config.yaml
model: "image classifier"
activation: "silu"
widths: [80, 128, 240, 416]
init: "kaiming_normal"
epochs: 88.2
decay_fraction: 0.4
Rows from block 4 of a small image classifier, named by matrix and row number. Rows with one number belong to one channel. Each number is 128 + 24 x the weight over its row's rms, rounded and kept within 0 to 255. All counts start at 0.
After each channel's rows are labels from the 100 images, of 14848, where the channel reaches its highest value: "peak on" is the class under the peak; "strongest on" is what is common among them. Only what is clearly more common there than usual is listed. The data: rendered made-up planets.
# convs0: first 3x3 conv (model.blocks.4.convs.0.weight, 240x240x3x3, each kernel summed), inputs 0-119
# convs1: second 3x3 conv (model.blocks.4.convs.1.weight, 240x240x3x3, transposed, each kernel summed), outputs 0-119

convs0.76 [140 138 183 129 152 157 129 130 115 147 114 120 175 131 174 141  93 106 165 145 119 155 135 154  61 138 120 227 128 131 123 139  72 115 144 133 138 115 118 125 121 146 101 138 120 146 154 136 158 103 139 146 114 142 144 120 102 119 120 110 116 129 158 157 109 137 121 121  99 119 124 166 121  94 141 127 105 109 163 129 119 129 126 140 130 112 124 127 131 121 135 129 147 143 129 152 133 118  96 135 140 138 112 123 150 102 117  94 151 119 138 149 157 167  86 149 114 165 167 184]
convs1.76 [126 122 156 157 124 132 139  91 127 132 147 118 141 115 126 139 108 139 137 122  79 152 135 139 122 140 118  94 146 143 112 103 185  94 127  82 114 118 117 120 109 115 144 134 141 150  55 138 142 126 139 173 160 127 131 122  72 134 120 125 130 117 106 107 149 109 124 124 156 137 127 126 124 111 122 134 119 115 120 147 125 111  89 143 116  92 136 183 144 125 105 108 126 126 140 102 134 106 110 116 120 142 120 145  82 137 160 144 145 130  95 131 118  74 134 117 124 125 111 157]
peak on: ring
strongest on: rings; cloud-covered world; cracked ice world

convs0.47 [152 129 126 116 125 102 134 184 119 125 123 116 131 162  85 119 112 130 237 124 110 149 143 132 137 148 136 127 122 142  67 119 120 162 124  94 176 119 120 132 103 111 140 132 157 133 105 126 126 102 105 160  77 170 125 118 151 134 133 135 107  97 143 107 129  86 138 117 144 138 120 115  95 106 109 135  94 133 154 102 143 119  88 121 130 131 139 129 128 124 118 116 111 117 133 126 153 115  96 140 132 139 126 151 139  97 131 160 130 107 151 106 175 124 136 111 115 102 122 133]
convs1.47 [104 152 102 120 127 144 137 120  80 122 138 147 104 119 119 154 140 115 101 115 136  98 144  96 131 139 114 130 132 123 173 144 151 104 131 113  94 101 118 125 122 131 144 121 129  97 125 127  85 125 117 128 163  97 115 124 144 103 141  94 149 147 114 149 126 135 138 121 128 123 137 128 129 156 114 116 118 116 129 111 164 182 120 139 130 114 158 149 126 140 112 105 156 110 124 145 121 135 142 129 133 149 117 113 110 141 118  82 138 150  89 157  81  93 135 128 125 186 135 115]
peak on: ring
strongest on: cratered rock; rings

convs0.165 [133 134 112 141 146 151 129 111 109 138 137 151 128 110 128 108 105 123  65 138 130 134 101 132 145 134 168  87 158 114 174 139 171  91 158 104 139 132 117 159 116 147 152 159 129  74 133 184 148 144 138 119 113 135 113 118 138 110 141 116 134  82 121 161 134 138 205 127 132 191 148 127 157 137 106 110  98 110 140  98 127 131 140 110 125 112 133  96 165  78 119 125 113 117 128 139  39 141 139  90 126 132 115 113 110 114  83 129 121 128  89 162 120  85  67 113 127 121 147 146]
convs1.165 [115 142 126 135 143 138 125 124 123 106 124 129 149 131 148 149 104  85 130 108 161 111 119 124  96 132 118 170 100 125 108  97  89 105 144 117 119 134 128  94 159 146 118 144 111 152 108  72 101 132 112 117 141 160 102 153 127 152 144 156 137 132 146 140 112 108  48  88 120 124 159 141 126 110 154 151 138 130 154 118 167 128  93 130 117 119 118 147 139 142 144 187 127 131 155 135 120 133 148 143 102 152 122  85 137 133 146 174 135 119 198 116  99 107  98 138 134 137 161  93]
peak on: planet
strongest on: lava world; glowing rim

convs0.213 [116 151 127 101 129 140 139 119 154 116 125 146 144 143 135  80 110 118 118 110 136 135 133 121 122 121  82   3 181 118 203 117 106 124 116 114 126 157 162  96 134 120 126 122 103 132 150 155 131 126 164 107  80 126 125 145 133 121 126 116 161 120 120 148  93 155 150 128 127 119 158 174  87 128 151  85 147 114 141 118 117  97  96 132 130 122 136 112 135 154 132 125 101 104 142 122  91 126 122 122 132 128 139 130 105 128  99  98  99  86 101 181 126 130 107 125 122 109 119  94]
convs1.213 [129 125 109 141 139 125 115 147 125 101 117 119 145 130  95 137 129  84 144 139 138 131 111 149 138 140 141 163 122 136 129 135  92  87 117 158 148 177 112  95 120 134 138 129 150 106 139  91 156 154 127 128 132 147 158 113  96 104 134 138 137 135 141 141 108 121 132 151  96 149 113 132 158 159 111 134  72  96 163 170 108  93 122 143 182 134 138  99 125 114 164 119 133 110 120 132 125 142 117 130 123 120 125 120 140  96 180 113 111 120 124 118 124 105 106 116 154 121 107 122]
peak on: planet
strongest on: cratered rock; glowing rim

convs0.205 [ 97 109 127 138 130 105 159 140 163 129 130 136 123 142 173 142 143 116 100 118 150 131 134 136 166 113 142 113 149 138 147 101 121 126 118 132 130 133 142 137 104 145 103 147 137 122 166 109 129 129 135 113  92 107 168 136 173 114 122 104 130 142 152 152 143 147 143 113 159 136 125 141 138 120 158 124 162  95 144 143 108 143 132 166 124 152 101 150 149 116 100 158 143 101 163 110  91 106 129 150 115 113 105 135 124 102 163  69 144 152 128 125 158 136 140 137 113 156  94 177]
convs1.205 [163 137 122 121 144 137 123 162  82 143 119 122 187 124 116 152 109 104 135 162 141  92 124 126 134 104 107 166 123 172 110 115 131  70 108 145 133 138 102 130 111 127 165 146 154 128  86 108  62 129 131 168 183 128 115 126 138 141 157 127  98 119 123 113 153 130 114 118 107 155 117 130 123 130 131 142 115 104 122 128 114 130 132  62 170  96 108 130 141 167 173 108 146 122 112  65 105 133 123 133 142 134 107 136 144 153 148 130 175 117 166 157  84 113  96 143 138 124 170 126]
peak on: planet
strongest on: cratered rock

convs0.113 [ 98 121 136 120 125 122 128 103  94 119  94  92 106 117 103 130 123 140 190 125 122 133 115 137 117 151 108 158 118 163  90 116 237 102 113 121 116 124 107 106 195 112  98 135 112 126  86 112 173 152 110  91 122 114 150 147 115 148 116 112 144 132 103 134 109 123 111 144 136  93 152 105 150 131 128 104 157  93 116 152 127 123 109 162 182 132 102 147 142 115 170 157 120 158 123 107 104  85 119 126 149 105  99 153 120 123 158 121 176  60 113 164 159 126 146 118 143 138 125 108]
convs1.113 [125 170 153 130 121 143 129 151 116 130 174 119 131 108  86 129 117 131 137 154 149 103 140 124  76 154 107 121 113 116 174 161  87  84 135 116 109 163 126 106  66 149 143 111 172 141 157 125  80 125 147 141  76 123 122 123 158 170 141 143 142 109 150 104 130 113 145 129 121 141 113  94 157 118 114 170  90 155 101 144 129 137 163 119  87 100 135 122  77 123 107 112 164 133 125 123  97 153 107 100 201 138 143 152 151 131  53  93 123 184 137 168 126 143 124 121  87 110 112 175]
peak on: planet
strongest on: cratered rock; polar caps

convs0.176 [129 147 130 121 137 161 129  87 138 112 146 112 107 119 139 155 116  94 175 107 129 135 160 127 107 121  84  99 119 111 142  99 126 132 125 121 138 129 150 113 126 150 131 101 112 147 158 162 141 121 153 159 135 136 134 137 139 127 151 132 115 114 137 148 119 120 130 127 116 113 160 186 105 130 124 163 135  98 116 132  98 125 129 146 161 115 125 172 100 170 117 131 130 140 117 133 131 101  99 110  90 118 134 134 132 104 138 112 139 119  20 121 139 150 152  91 119 100  93 101]
convs1.176 [113 113 137 136 170 127 128 129 125  96 111 127 142 114 142 152 146 153 122 138  99 127 101 116 182 131 138 156 106 138 127 122 161 155 136  93 121 133 117 144 166 133  91 134 111 131  96 143  99 133 139 126 112 101 131 124 116 140 152 126 129 150 106 126 177 124 122 167 127 155 110 155 155 148 149  99 161 124 151 139 114 138 137 113 134 106 112  85 140 104 124 121 151 122 142 138 141 143 128 140 106 122 123 126 123 147  91 132 119 116 121 169 161 142 157 125 121 171 102 109]
peak on: planet
strongest on: banded gas giant